From a checkpoint of a small segmentation model: 7.28M parameters.
Rows from block 4 of the decoder, named by matrix and row number. Rows with one number belong to one channel. Each number is 50 + 15 x the weight over its row's rms, rounded and kept within 0 to 99. All counts start at 0.
# convs0: first 3x3 conv (decoder.decb.0.2.convs.0.weight, 144x144x3x3), inputs 18-23, a 3x3 kernel for each
# convs1: second 3x3 conv (decoder.decb.0.2.convs.1.weight, 144x144x3x3, transposed), outputs 18-23, a 3x3 kernel for each
convs0.18:31 38 29 38 30 62 46 57 62 56 49 62 72 74 51 58 63 42 47 40 45 52 48 51 69 54 33 39 26 58 33 21 57 35 30 37 46 38 29 55 72 51 70 60 38 32 61 58 38 44 44 57 39 54
convs1.18:69 71 38 49 70 62 43 41 41 24 22 41 48 13 33 54 81 46 59 49 69 34 33 41 60 50 28 49 37 42 51 42 34 80 62 40 66 48 82 67 99 51 47 58 62 37 61 57 62 54 44 60 57 47
convs0.19:61 60 41 62 44 62 44 60 35 36 58 27 76 59 75 32 49 58 60 40 70 36 69 86 76 90 21 51 58 30 36 58 87 23 51 46 35 54 54 45 55 61 64 65 59 33 61 62 53 71 58 45 25 73
convs1.19:35 57 39 65 59 32 49 31 37 65 72 48 77 45 41 54 24 83 59 50 53 20 14 29 36 45 45 62 38 89 35 41 44 67 58 39 54 65 54 37 34 21 44 33 30 51 67 53 51 27 42 56 36 36
convs0.20:27 41 53 29 40 69 74 72 39 48 33 37 28 71 62 37 51 00 33 60 44 51 49 67 42 70 41 41 60 20 52 67 40 25 57 57 64 55 99 42 91 66 37 51 57 60 41 54 38 59 83 55 69 62
convs1.20:54 39 36 63 38 32 35 49 41 48 68 51 70 57 62 48 74 63 65 46 61 87 88 54 58 63 76 83 74 57 47 61 50 47 57 65 52 31 49 37 31 36 47 26 31 40 42 27 63 63 28 67 47 48
convs0.21:54 42 18 44 80 61 69 35 69 81 67 54 68 47 41 46 44 46 49 58 54 68 59 43 65 25 28 26 35 62 15 60 41 71 82 42 31 61 66 64 36 40 39 26 25 54 36 59 30 54 44 42 59 37
convs1.21:42 47 66 31 57 36 56 66 40 68 50 59 69 73 60 63 74 18 74 23 57 57 35 27 64 34 33 50 26 35 63 32 37 24 58 35 79 46 14 75 53 55 62 32 49 62 35 46 50 78 46 63 37 42
convs0.22:55 42 34 48 91 36 16 71 38 60 70 62 41 77 41 39 54 67 89 47 41 52 52 48 45 20 53 38 44 60 57 23 61 74 48 09 46 62 59 29 44 61 59 29 39 54 47 64 45 68 65 50 54 60
convs1.22:61 52 56 38 30 53 52 49 40 60 41 56 68 26 28 50 30 51 81 76 52 60 13 52 65 40 32 70 58 46 48 61 64 38 58 72 54 51 56 29 51 55 43 54 60 88 76 51 60 41 47 54 51 48
convs0.23:41 60 57 65 47 81 46 68 49 45 38 56 68 36 20 41 74 34 37 46 38 49 50 59 37 26 58 64 26 34 63 60 34 67 49 70 47 18 55 40 53 46 49 62 53 36 56 68 47 69 52 41 26 29
convs1.23:54 27 53 67 48 50 32 40 45 44 23 48 55 48 58 69 29 40 58 55 49 41 40 47 44 71 31 52 40 35 61 57 32 62 34 28 48 24 72 81 79 70 47 47 45 46 33 35 57 32 64 38 43 43
convs0.24:48 48 59 40 80 44 73 40 33 65 47 63 48 44 31 48 70 29 40 55 59 49 28 51 49 32 54 71 51 66 43 40 52 33 40 63 36 36 58 51 40 55 41 51 39 38 40 28 32 50 62 47 48 44
convs1.24:52 71 27 60 71 50 40 40 72 82 64 63 90 51 61 47 56 26 72 56 62 48 79 68 57 47 13 30 71 57 36 37 52 30 78 56 65 65 65 56 64 72 68 41 63 30 39 37 53 47 49 49 63 58
convs0.25:28 52 54 46 63 45 30 80 51 45 64 61 53 39 68 66 33 62 38 51 45 40 55 48 25 41 58 24 54 44 36 56 11 46 22 34 62 29 69 77 44 50 42 56 69 46 60 53 69 44 11 59 51 41
convs1.25:71 37 56 56 35 48 51 51 66 58 61 57 36 61 63 42 49 38 49 67 49 28 47 35 34 30 54 47 62 45 74 46 64 58 53 42 15 28 70 54 44 43 51 72 50 69 42 64 59 55 48 45 48 62
convs0.26:35 47 38 44 97 46 47 73 58 65 51 35 32 57 38 43 37 81 71 50 52 40 20 67 51 62 61 39 67 69 38 37 60 42 35 78 61 36 50 50 52 22 64 52 50 45 23 26 85 59 51 38 43 48
convs1.26:60 55 54 09 41 46 50 54 44 23 46 31 52 67 44 38 15 68 40 38 27 29 73 53 64 73 76 14 58 59 44 51 63 60 49 55 42 72 31 65 71 56 45 38 55 17 49 39 71 54 04 55 41 43
convs0.27:14 65 19 58 40 47 27 38 36 34 49 56 50 44 55 55 62 43 50 51 24 76 59 43 26 81 36 48 54 35 54 51 58 81 59 42 52 57 62 67 41 56 31 54 35 47 78 54 38 70 30 28 67 66
convs1.27:37 47 55 58 52 62 40 46 45 24 60 47 15 35 58 34 54 67 54 44 49 49 35 38 64 69 75 67 46 52 43 65 54 67 51 69 33 69 60 51 21 30 66 70 74 31 32 54 43 49 45 64 56 36
convs0.28:62 62 63 60 52 52 59 50 53 27 48 32 69 37 14 50 46 36 50 71 32 66 65 48 41 40 47 40 48 56 46 47 47 30 59 37 46 72 41 42 56 59 43 48 63 48 46 44 63 34 29 61 30 37
convs1.28:46 50 33 61 18 35 58 44 44 88 16 54 43 49 53 34 62 41 37 93 60 29 63 40 51 65 68 87 60 47 53 38 42 48 69 39 58 57 61 66 30 38 52 72 76 40 62 72 48 48 52 55 68 68
convs0.29:56 29 34 57 45 50 37 42 47 37 56 51 36 56 73 65 71 62 60 28 28 55 49 36 31 21 35 59 42 57 55 45 26 40 49 36 56 68 52 77 64 53 68 54 57 49 49 51 60 52 29 57 51 33
convs1.29:52 59 60 45 34 38 65 36 53 71 62 38 52 57 47 48 27 39 64 56 88 76 35 69 54 74 54 41 57 42 43 59 39 44 55 59 71 50 37 70 51 71 62 41 75 55 46 38 72 73 59 53 54 59
convs0.30:46 54 49 41 78 52 59 62 59 59 70 73 41 46 51 36 59 52 23 56 50 49 60 31 38 53 76 86 44 50 44 55 01 52 56 55 49 13 61 49 48 62 50 51 38 31 52 47 49 45 45 50 52 76
convs1.30:41 57 68 42 40 39 45 52 32 70 63 91 10 64 50 50 11 68 30 50 56 44 53 59 47 49 45 42 31 76 50 51 56 54 43 27 39 48 61 51 47 25 47 47 47 43 41 42 47 42 63 56 22 74
convs0.31:77 56 85 81 37 29 80 58 74 60 47 58 50 59 52 51 51 72 56 80 42 52 76 29 35 48 27 32 29 61 75 52 63 61 59 48 48 61 53 55 78 55 49 51 65 35 64 65 35 46 34 57 47 58
convs1.31:43 35 39 26 23 45 52 26 32 63 69 44 63 55 51 69 44 51 44 62 42 37 55 94 68 78 61 40 38 38 45 61 78 43 58 49 54 52 40 49 19 55 54 53 66 48 66 65 72 62 84 53 66 58
convs0.32:37 56 37 52 45 60 45 39 62 71 63 45 57 70 68 44 43 37 76 66 56 66 67 44 45 50 21 63 32 53 58 61 37 30 66 46 65 62 60 56 60 33 64 58 69 37 47 32 28 54 67 51 48 52
convs1.32:40 51 63 46 59 60 73 44 65 32 38 48 40 45 56 46 36 67 54 46 48 21 28 44 20 36 43 66 54 95 46 47 55 61 45 72 32 48 09 39 33 45 43 40 40 60 73 46 38 38 62 67 41 67
convs0.33:43 24 67 66 60 33 63 72 70 46 48 57 61 52 41 42 45 46 43 55 39 39 36 30 50 69 44 14 51 80 24 57 69 37 22 27 46 72 20 72 71 53 33 29 49 61 54 45 34 12 44 66 47 58
convs1.33:36 54 36 38 58 43 42 40 82 47 46 09 54 58 52 63 63 29 53 31 46 39 47 45 52 47 58 89 44 69 53 44 44 06 60 59 64 60 54 33 39 14 45 45 68 54 52 33 75 46 45 58 49 24
convs0.34:24 59 53 69 30 48 44 35 36 63 40 55 48 57 58 43 62 68 45 57 83 27 68 70 56 64 48 58 48 39 75 23 30 59 78 40 67 32 39 53 34 13 56 23 42 54 57 36 77 16 63 55 51 50
convs1.34:64 47 72 58 74 56 63 60 38 23 60 40 57 52 36 46 76 44 47 49 62 32 68 43 44 31 25 70 23 27 75 57 17 55 41 64 63 61 32 57 72 48 63 56 37 60 26 29 50 65 40 68 53 57
convs0.35:55 62 72 57 30 59 30 53 39 36 41 47 51 55 41 76 37 51 52 24 38 40 82 35 34 49 49 42 30 53 27 47 58 29 42 47 31 43 65 43 61 54 32 71 73 48 56 49 29 37 36 67 60 42
convs1.35:38 33 49 30 51 54 27 45 36 54 33 58 27 71 40 42 55 48 60 54 41 39 46 65 60 31 22 40 54 60 55 46 35 46 41 39 32 43 31 34 34 45 33 42 27 45 25 57 38 56 21 34 44 74
convs0.36:82 58 53 54 39 44 29 63 52 48 54 31 36 54 25 47 22 26 47 47 46 53 62 50 53 35 77 62 73 46 32 67 73 48 43 65 61 41 45 39 59 47 25 47 62 78 86 41 44 42 46 49 37 44
convs1.36:42 34 35 48 69 48 37 35 47 73 61 80 25 73 54 47 60 74 29 35 45 42 21 72 56 44 74 41 44 59 30 44 44 38 41 49 37 41 54 69 34 46 65 48 41 58 57 50 63 64 58 68 74 75
convs0.37:34 77 33 33 56 65 05 72 30 43 66 57 88 47 64 56 64 53 58 67 42 80 59 45 51 36 34 57 41 77 68 35 37 64 73 59 45 70 19 29 44 29 64 31 23 37 79 26 45 27 61 70 45 50
convs1.37:74 36 52 26 58 41 49 47 61 68 45 42 73 73 45 23 53 20 46 61 48 48 32 35 54 47 48 55 45 36 66 32 56 50 31 49 55 54 51 61 57 63 61 85 50 42 50 53 40 42 21 55 63 23
convs0.38:42 30 41 77 63 26 65 58 35 38 52 45 55 68 32 73 39 40 57 59 53 74 28 51 83 77 52 58 62 51 67 70 64 56 68 78 38 61 64 67 60 72 78 76 83 43 54 39 44 62 44 39 73 36
convs1.38:58 44 54 48 48 54 69 59 37 62 45 47 56 31 28 37 80 31 94 59 46 85 69 35 21 12 23 42 32 60 30 49 48 57 46 47 41 36 49 42 25 27 53 42 66 67 64 67 78 69 62 46 36 23
convs0.39:46 20 39 27 39 34 41 91 19 34 46 44 46 62 39 54 49 40 47 35 41 51 45 47 54 27 49 42 62 34 30 34 43 31 25 56 64 56 57 46 51 35 46 47 53 45 53 31 58 55 45 66 30 29
convs1.39:56 67 41 61 37 40 70 60 50 51 40 36 49 34 32 61 51 29 49 60 64 30 48 51 63 50 39 37 61 49 43 49 60 40 38 76 57 55 32 66 57 46 64 48 68 56 59 43 55 49 67 27 34 39
convs0.40:51 61 43 73 56 27 26 44 24 60 65 72 39 73 70 32 38 60 65 47 53 34 62 16 60 54 69 17 40 29 53 50 38 55 72 73 76 62 33 59 36 44 72 50 54 16 78 78 61 73 35 53 46 48
convs1.40:48 38 53 44 61 60 17 73 70 57 42 51 17 51 60 60 39 70 60 71 49 76 42 65 45 35 71 15 31 46 46 36 39 66 59 88 34 49 35 48 33 46 67 59 39 43 57 54 36 99 46 47 61 41
convs0.41:37 44 78 55 71 63 70 73 74 34 60 33 57 60 40 53 80 64 56 57 45 28 37 38 40 40 34 43 45 43 53 20 58 66 28 46 61 46 56 72 48 73 45 71 43 54 56 26 33 21 12 33 47 27
convs1.41:58 71 39 57 59 53 53 44 47 34 57 39 54 46 49 52 47 74 60 49 62 53 45 48 74 33 36 54 47 21 66 42 37 80 72 46 39 37 23 61 69 43 42 57 46 58 41 29 74 51 33 72 10 58
convs0.42:47 37 43 18 23 33 37 45 24 56 30 37 50 70 69 25 29 35 58 48 56 30 62 52 34 59 41 61 54 54 51 58 61 58 58 63 56 25 43 49 33 22 38 66 35 49 60 32 68 46 33 62 72 38
convs1.42:53 44 52 47 53 41 63 59 38 57 57 44 52 31 65 67 27 45 72 45 57 50 46 54 69 39 42 55 47 54 26 55 28 35 73 55 56 50 50 42 09 24 72 31 31 54 25 70 35 42 13 62 50 23
convs0.43:63 56 42 57 74 28 63 70 35 58 65 45 37 39 34 25 27 24 38 38 33 24 52 82 61 39 55 32 44 46 36 28 50 67 40 72 54 48 70 28 68 75 57 42 57 50 57 61 61 16 33 60 57 58
convs1.43:55 51 51 59 46 68 21 27 43 41 57 71 29 43 25 55 67 61 29 47 41 64 79 50 57 54 34 53 48 44 55 76 39 40 44 65 41 65 56 43 71 59 60 51 85 23 42 45 52 33 53 40 63 17
convs0.44:57 47 56 82 48 64 64 58 72 52 37 38 54 49 54 34 27 44 41 32 27 27 52 49 54 46 53 31 53 55 17 52 65 45 73 49 44 25 54 53 52 40 52 32 30 19 72 53 51 58 55 52 51 77
convs1.44:56 34 63 54 54 26 76 68 49 43 64 27 81 47 27 64 41 44 58 37 66 82 44 64 77 50 81 54 51 49 45 14 38 29 44 88 55 76 67 81 28 44 49 52 46 50 57 58 46 53 36 43 55 50
convs0.45:42 83 49 45 59 64 31 38 23 47 51 63 58 74 70 55 68 66 48 50 85 51 47 87 46 41 34 44 66 48 45 68 38 48 59 19 31 65 49 40 61 61 24 68 44 40 61 62 43 71 66 51 50 48
convs1.45:45 49 50 41 60 58 44 26 75 48 33 59 39 53 66 58 49 38 52 38 40 54 33 57 67 37 57 61 49 58 54 51 62 72 19 50 56 67 73 48 55 52 70 63 51 70 58 24 37 60 15 26 06 50
convs0.46:49 77 80 64 54 25 67 75 68 44 35 60 65 27 54 73 28 60 33 33 61 66 44 47 46 42 31 35 61 52 37 46 49 60 31 51 47 92 33 48 44 43 39 58 58 46 47 28 34 53 76 22 34 27
convs1.46:45 64 39 57 55 54 68 36 60 51 68 39 53 57 51 47 81 57 52 29 75 46 33 35 50 48 67 71 67 50 75 31 73 56 49 58 72 05 30 49 27 52 52 45 46 61 63 46 43 44 36 36 45 48
convs0.47:45 54 40 57 56 52 59 73 46 66 32 62 44 65 35 23 61 47 51 56 38 63 18 44 47 52 23 65 91 02 50 84 28 56 62 62 51 39 27 48 44 52 48 54 57 40 77 50 46 66 51 59 22 30
convs1.47:47 39 46 75 45 57 47 66 40 58 29 72 53 40 41 30 74 51 48 44 52 42 73 55 31 44 54 41 36 27 64 32 35 47 37 32 59 50 82 59 65 22 65 51 39 51 59 61 32 73 43 50 36 58
convs0.48:52 41 56 73 45 50 34 62 54 58 47 65 46 45 50 20 35 49 48 46 14 70 66 53 58 44 47 48 50 53 56 65 58 63 51 54 23 50 68 55 61 71 48 69 35 33 47 48 36 71 67 41 64 77
convs1.48:72 41 48 46 35 70 64 35 17 51 30 64 31 66 71 38 53 30 39 76 36 32 70 67 79 44 56 52 16 30 61 28 34 42 66 64 82 30 75 66 57 45 69 39 60 34 45 20 57 43 25 35 47 53
convs0.49:63 77 37 66 57 61 57 25 19 55 41 63 61 56 41 49 40 45 43 48 50 52 72 66 46 32 30 49 55 69 45 73 79 62 24 58 52 56 59 83 67 52 55 36 49 21 49 36 55 55 62 48 36 31
convs1.49:61 37 40 69 69 47 41 38 60 95 79 49 39 62 30 40 29 59 46 92 70 43 26 28 62 36 50 46 50 30 66 36 32 32 56 40 45 23 62 71 41 38 47 51 53 52 32 21 34 62 65 69 50 66
convs0.50:44 64 18 51 54 44 44 80 61 38 31 31 40 39 60 40 38 44 42 50 65 52 51 53 36 30 31 64 51 53 71 44 46 28 55 37 64 45 55 38 39 46 56 20 30 67 41 57 56 46 62 60 59 46
convs1.50:53 27 50 37 57 67 47 22 57 54 54 41 38 44 52 76 52 34 71 61 59 63 33 33 48 47 49 46 66 68 53 43 34 55 68 55 55 65 66 42 48 35 28 62 46 36 62 35 55 44 48 72 09 35
convs0.51:53 44 27 71 00 58 35 63 30 37 54 47 75 65 31 60 78 49 62 84 53 68 54 42 46 37 32 37 67 24 63 60 59 32 61 32 42 48 52 59 64 54 28 18 65 39 41 38 59 19 30 40 48 45
convs1.51:84 66 62 43 50 66 45 62 47 65 44 15 26 15 50 51 69 40 55 52 69 67 63 68 54 40 48 62 44 24 44 53 72 45 30 55 62 67 54 66 48 60 55 79 68 63 46 43 78 70 27 77 44 62
convs0.52:23 38 36 44 63 47 28 63 67 69 66 49 49 43 50 72 49 49 36 70 85 73 55 58 60 60 41 25 09 49 47 35 27 08 58 48 79 51 63 65 62 58 68 66 47 19 33 40 45 71 37 63 63 59
convs1.52:54 67 52 54 62 59 22 74 45 53 32 67 30 42 23 39 36 46 52 44 46 64 49 46 32 56 54 68 66 37 18 57 27 42 46 50 45 44 32 60 44 73 67 63 19 42 56 21 24 60 49 43 50 64
convs0.53:48 55 39 55 89 47 51 73 52 44 60 27 69 59 64 69 62 57 24 65 40 72 58 49 44 22 47 30 51 58 39 18 38 77 45 62 37 59 55 56 59 38 27 49 35 34 75 43 43 46 38 37 71 36
convs1.53:29 51 69 65 33 33 56 65 69 54 47 56 30 28 58 35 34 47 41 69 61 67 71 43 62 26 36 42 40 52 77 78 58 53 40 30 54 21 57 39 28 60 58 55 44 30 01 56 52 42 56 51 74 53
convs0.54:37 32 40 57 36 46 50 30 49 48 61 38 51 71 63 99 57 56 70 52 34 33 42 16 29 47 31 20 29 47 34 69 43 00 57 65 63 59 57 61 59 36 59 56 55 51 83 31 57 82 38 53 65 53
convs1.54:45 47 59 36 56 49 43 41 52 58 57 33 73 64 61 74 56 44 48 81 55 72 87 29 52 45 39 48 20 88 63 54 58 72 31 72 38 31 41 43 41 50 53 37 38 49 52 51 54 57 43 75 50 78
convs0.55:58 62 54 75 91 60 72 55 19 36 50 38 40 60 50 43 48 58 63 57 67 47 71 60 58 28 56 64 64 35 54 38 28 40 42 34 44 60 51 46 67 69 60 60 56 57 56 45 42 49 52 36 76 59
convs1.55:83 76 66 68 43 64 67 40 55 45 50 60 47 46 43 41 31 49 38 44 56 45 41 46 49 44 47 57 47 79 79 53 60 55 65 53 44 26 41 49 67 42 32 28 52 48 63 88 49 44 99 59 43 64
convs0.56:26 46 44 39 35 59 32 27 49 37 28 62 71 30 80 50 73 78 40 64 54 39 41 43 65 36 43 50 36 52 49 22 51 50 70 20 21 68 22 42 46 67 50 55 60 42 46 84 29 35 32 38 40 56
convs1.56:57 48 51 74 49 63 57 71 49 48 42 60 34 55 16 64 77 62 36 42 55 76 50 65 59 60 66 47 45 71 49 66 44 49 40 16 75 39 39 63 39 49 57 40 54 41 62 39 54 48 50 36 49 33
convs0.57:38 67 51 82 69 64 35 50 41 55 38 57 50 21 41 47 48 42 44 44 00 36 55 63 15 66 55 45 48 33 54 54 49 54 58 22 41 50 55 37 92 62 43 48 90 44 52 69 86 10 52 54 71 34
convs1.57:65 37 57 14 27 46 60 59 51 57 46 47 71 51 90 52 65 63 65 44 61 17 39 53 95 43 64 63 50 55 29 45 32 48 21 45 24 68 55 40 41 53 54 63 64 49 42 50 73 65 39 70 62 51
convs0.58:40 20 40 42 45 39 57 45 14 58 28 46 44 49 34 40 53 48 47 61 22 26 21 70 59 85 46 68 44 43 42 43 44 44 32 44 56 24 41 37 46 40 45 42 41 51 46 53 42 47 64 56 34 52
convs1.58:57 72 49 56 50 61 49 55 66 32 57 28 85 61 23 32 92 40 73 36 72 44 48 37 49 24 24 58 50 67 46 31 67 46 40 35 34 29 47 72 63 42 52 63 54 57 71 37 53 27 63 60 56 38
convs0.59:75 45 63 61 79 76 51 57 48 62 54 47 62 59 49 47 30 45 78 33 58 80 55 43 55 40 21 43 37 40 63 31 48 44 57 42 35 62 57 44 38 64 29 41 99 66 31 52 65 57 15 66 61 64
convs1.59:54 24 35 53 46 21 54 43 34 70 50 45 57 66 45 20 78 44 65 25 59 81 35 57 30 54 46 81 49 39 37 51 27 56 51 53 47 33 68 35 47 60 59 71 69 41 11 36 70 62 24 29 52 66
convs0.60:66 56 48 77 58 39 56 42 85 44 56 38 38 42 41 40 25 58 31 40 51 36 36 51 55 41 38 35 42 66 40 22 49 36 58 64 65 54 62 33 36 22 50 69 75 39 61 52 44 17 52 38 22 37
convs1.60:33 32 54 35 59 67 61 40 47 22 63 80 44 45 46 54 47 46 66 55 69 61 41 32 54 60 35 36 44 30 66 62 34 35 53 68 38 54 63 43 42 63 33 48 60 63 79 76 54 56 30 49 42 54
convs0.61:57 26 38 36 43 76 36 65 45 58 40 48 37 69 55 88 76 50 38 67 80 25 73 77 85 51 41 54 29 68 37 53 66 21 28 54 39 59 61 67 59 64 42 52 38 66 57 63 42 38 50 00 51 34
convs1.61:42 55 64 26 46 10 40 67 57 43 46 39 51 24 77 26 54 73 53 40 48 50 16 59 50 35 75 47 69 66 66 28 38 28 72 56 45 44 48 42 56 29 48 25 60 64 45 53 40 29 29 41 62 31
convs0.62:46 37 65 20 43 27 74 39 76 78 77 53 75 46 49 52 38 54 49 56 61 67 80 38 59 46 47 62 36 51 52 48 54 74 70 48 36 60 28 58 63 52 53 41 60 39 37 45 60 42 35 30 87 36
convs1.62:51 55 38 81 52 59 45 37 35 45 48 50 33 69 34 58 30 61 16 55 20 60 43 43 34 53 22 62 54 69 33 56 48 32 69 40 63 58 61 54 47 55 50 53 56 60 74 88 52 52 63 38 36 65
convs0.63:45 59 64 75 50 86 35 41 67 27 15 40 29 32 80 18 37 44 70 41 37 54 39 73 30 56 35 58 65 24 37 48 44 78 52 51 54 29 55 58 31 52 62 61 34 58 44 54 33 53 77 31 38 48
convs1.63:23 64 32 28 50 63 35 65 56 67 36 47 17 33 58 36 41 81 67 05 46 51 49 45 31 53 46 29 69 29 24 56 22 56 41 15 67 65 48 44 50 54 58 64 74 38 76 51 50 68 50 82 74 34
convs0.64:39 48 32 38 79 61 32 34 03 58 40 23 56 42 28 42 60 28 36 31 62 44 68 60 49 38 23 27 48 69 34 75 59 59 35 72 76 37 50 48 42 46 24 31 51 54 57 37 56 42 51 33 41 53
convs1.64:51 39 69 34 50 13 57 36 45 51 50 54 62 41 29 69 55 36 51 50 48 54 32 48 75 48 32 56 46 67 53 58 69 35 11 55 41 59 48 70 67 51 38 39 16 39 67 72 32 72 57 49 36 49
convs0.65:63 67 48 58 56 46 46 52 51 71 69 47 74 54 53 73 55 57 66 40 71 61 46 35 58 62 33 50 63 40 35 37 23 63 45 55 32 54 56 56 61 37 49 49 61 36 66 49 45 41 26 99 59 29
convs1.65:38 56 45 63 48 27 75 45 21 33 56 35 54 56 21 75 44 25 50 47 47 37 59 63 24 56 22 48 60 21 99 72 47 53 58 35 43 95 58 65 54 14 38 33 46 36 52 21 57 50 50 42 50 35
convs0.66:77 66 68 30 70 41 46 71 77 77 22 20 55 73 63 32 57 66 57 70 53 41 59 69 40 21 46 54 32 23 59 63 54 38 77 23 57 45 51 64 33 35 53 48 41 39 41 56 20 60 56 49 41 32
convs1.66:58 49 04 38 30 50 49 37 60 32 51 48 39 55 51 85 52 44 46 64 83 74 30 57 40 59 50 62 60 66 54 66 66 26 60 62 63 39 77 67 17 37 36 60 35 57 67 63 37 56 49 45 48 48
convs0.67:33 71 51 51 34 64 54 49 58 48 67 51 27 58 49 43 61 40 67 56 47 30 52 40 39 30 19 58 50 20 37 63 27 43 73 53 27 36 31 35 42 60 32 34 55 35 51 76 49 27 39 37 77 55
convs1.67:36 39 54 41 43 57 29 43 23 59 43 36 45 82 52 35 36 46 46 55 65 66 54 61 47 65 67 61 44 58 84 51 74 87 47 67 36 48 71 67 48 51 64 50 85 49 40 48 18 67 56 57 55 52
convs0.68:68 57 30 50 40 53 40 55 71 62 65 75 51 52 55 48 53 33 36 41 61 36 65 50 36 33 17 28 29 66 20 67 52 30 43 37 57 22 42 54 29 39 50 39 46 45 46 64 24 56 52 27 48 70
convs1.68:29 65 38 55 61 62 53 66 26 41 48 26 70 41 26 25 55 36 50 32 60 62 40 77 68 36 46 71 82 31 32 54 52 80 82 65 62 39 57 57 39 58 51 83 52 48 35 53 60 35 41 42 51 50
convs0.69:48 51 35 63 11 69 54 46 70 50 59 51 56 38 43 86 41 58 32 60 76 43 60 71 27 61 78 47 44 52 27 68 61 31 57 49 88 57 43 89 59 24 59 27 35 49 48 53 46 39 65 38 60 63
convs1.69:37 73 51 69 67 64 50 68 57 43 57 31 47 28 59 50 25 74 46 64 50 51 84 35 65 76 58 47 38 46 30 56 39 50 28 56 42 70 80 58 46 57 74 63 38 57 46 55 54 75 45 25 71 43
convs0.70:53 32 70 34 39 49 44 29 68 47 44 20 38 51 60 37 49 39 61 28 47 31 54 62 09 51 14 71 56 58 52 71 41 52 78 41 38 53 37 51 27 49 39 59 45 39 47 69 55 49 31 50 21 49
convs1.70:49 73 49 39 65 48 43 50 68 45 72 80 48 51 31 88 21 56 50 43 61 56 46 68 22 49 63 69 40 40 47 55 37 38 51 48 36 69 71 50 36 48 55 57 50 52 49 51 46 50 56 58 32 74
convs0.71:36 46 19 00 89 80 14 38 49 49 51 71 62 58 45 44 66 45 43 53 57 54 53 52 44 35 48 53 19 66 48 56 48 35 44 41 56 28 58 26 30 34 20 18 39 31 55 44 54 58 32 31 70 37
convs1.71:18 43 38 59 50 25 43 70 47 60 41 35 60 81 38 44 38 78 69 25 29 54 66 45 30 73 62 45 62 61 67 48 62 64 61 27 88 79 49 39 54 67 27 71 39 51 49 50 60 33 50 91 54 43
convs0.72:63 35 69 36 52 35 67 42 58 53 34 75 46 62 43 36 36 68 68 55 67 47 43 60 53 49 55 37 25 46 76 48 58 56 72 55 59 43 59 34 40 58 43 54 43 70 61 67 72 60 37 43 40 76
convs1.72:23 41 52 52 52 60 33 44 42 48 59 68 33 37 54 08 61 35 43 55 32 59 56 46 46 66 53 48 42 71 32 57 54 47 68 51 46 51 37 48 49 62 41 71 50 34 48 91 37 50 31 66 42 34
convs0.73:50 59 53 16 55 52 53 57 56 64 34 29 66 71 41 69 35 36 90 85 43 77 32 37 35 32 56 23 68 74 49 26 51 53 47 27 30 48 54 63 54 30 51 62 44 56 35 52 20 60 38 64 53 42
convs1.73:55 46 87 62 44 69 41 43 54 43 57 58 23 67 77 38 73 72 31 48 64 43 64 52 36 50 42 52 50 63 17 64 77 21 54 71 39 55 64 30 26 64 52 26 38 46 71 63 53 36 57 49 46 00
convs0.74:75 55 42 61 21 64 40 12 30 26 64 37 66 42 69 13 29 27 50 40 22 35 30 28 66 24 50 34 26 55 41 72 43 59 24 46 32 34 60 47 40 54 46 65 52 55 40 47 47 55 56 60 44 76
convs1.74:26 51 77 35 48 45 56 67 59 70 40 54 66 40 58 32 58 39 77 78 59 60 74 47 52 53 52 24 61 48 40 29 42 33 46 52 38 40 34 48 51 27 35 50 86 51 53 67 60 67 43 82 25 71
convs0.75:61 53 75 41 62 44 65 78 71 61 34 28 45 55 71 47 56 75 37 53 59 28 51 43 50 57 29 32 71 46 44 49 28 52 34 33 68 59 55 37 73 51 34 51 70 66 26 70 37 31 43 39 51 46
convs1.75:29 12 58 50 60 50 45 42 35 46 59 47 54 32 55 48 43 43 40 50 70 36 62 56 24 60 69 60 49 13 69 20 32 38 62 72 50 56 79 48 67 32 63 47 57 44 57 45 51 45 64 55 56 58
convs0.76:42 47 63 31 43 74 33 68 44 68 70 67 76 51 52 58 37 31 50 59 67 58 49 18 55 38 36 60 91 51 11 77 28 36 49 70 70 40 50 70 65 40 76 63 63 39 49 62 44 55 31 35 52 56
convs1.76:45 44 49 48 55 35 53 43 35 61 46 35 50 42 59 70 25 30 66 56 48 67 63 69 63 64 66 39 40 29 35 55 67 37 35 46 29 46 40 66 50 31 57 56 32 66 36 36 29 83 47 34 31 65
convs0.77:57 76 49 38 49 46 31 12 55 61 81 45 50 72 53 70 62 67 35 35 58 51 57 51 33 46 43 40 51 78 35 56 50 51 44 61 23 32 48 22 16 12 29 40 50 31 19 68 26 27 34 73 55 50
convs1.77:52 52 31 62 30 35 56 48 33 45 39 35 54 41 80 34 74 73 59 60 41 54 50 46 59 28 31 51 64 70 58 52 66 68 55 36 43 71 58 49 52 82 42 44 59 54 51 43 47 27 54 46 57 43
convs0.78:44 60 31 46 75 57 50 54 61 28 46 32 53 26 25 43 63 34 44 71 25 45 43 62 45 47 53 52 39 24 46 69 56 62 62 54 47 82 75 21 58 83 41 47 61 38 23 43 30 47 59 39 67 37
convs1.78:38 53 45 75 24 42 22 37 53 51 43 32 75 85 35 71 46 44 45 64 39 66 80 60 55 52 64 42 25 33 64 26 57 37 62 42 26 45 58 34 54 47 49 48 64 43 30 49 72 56 55 62 72 63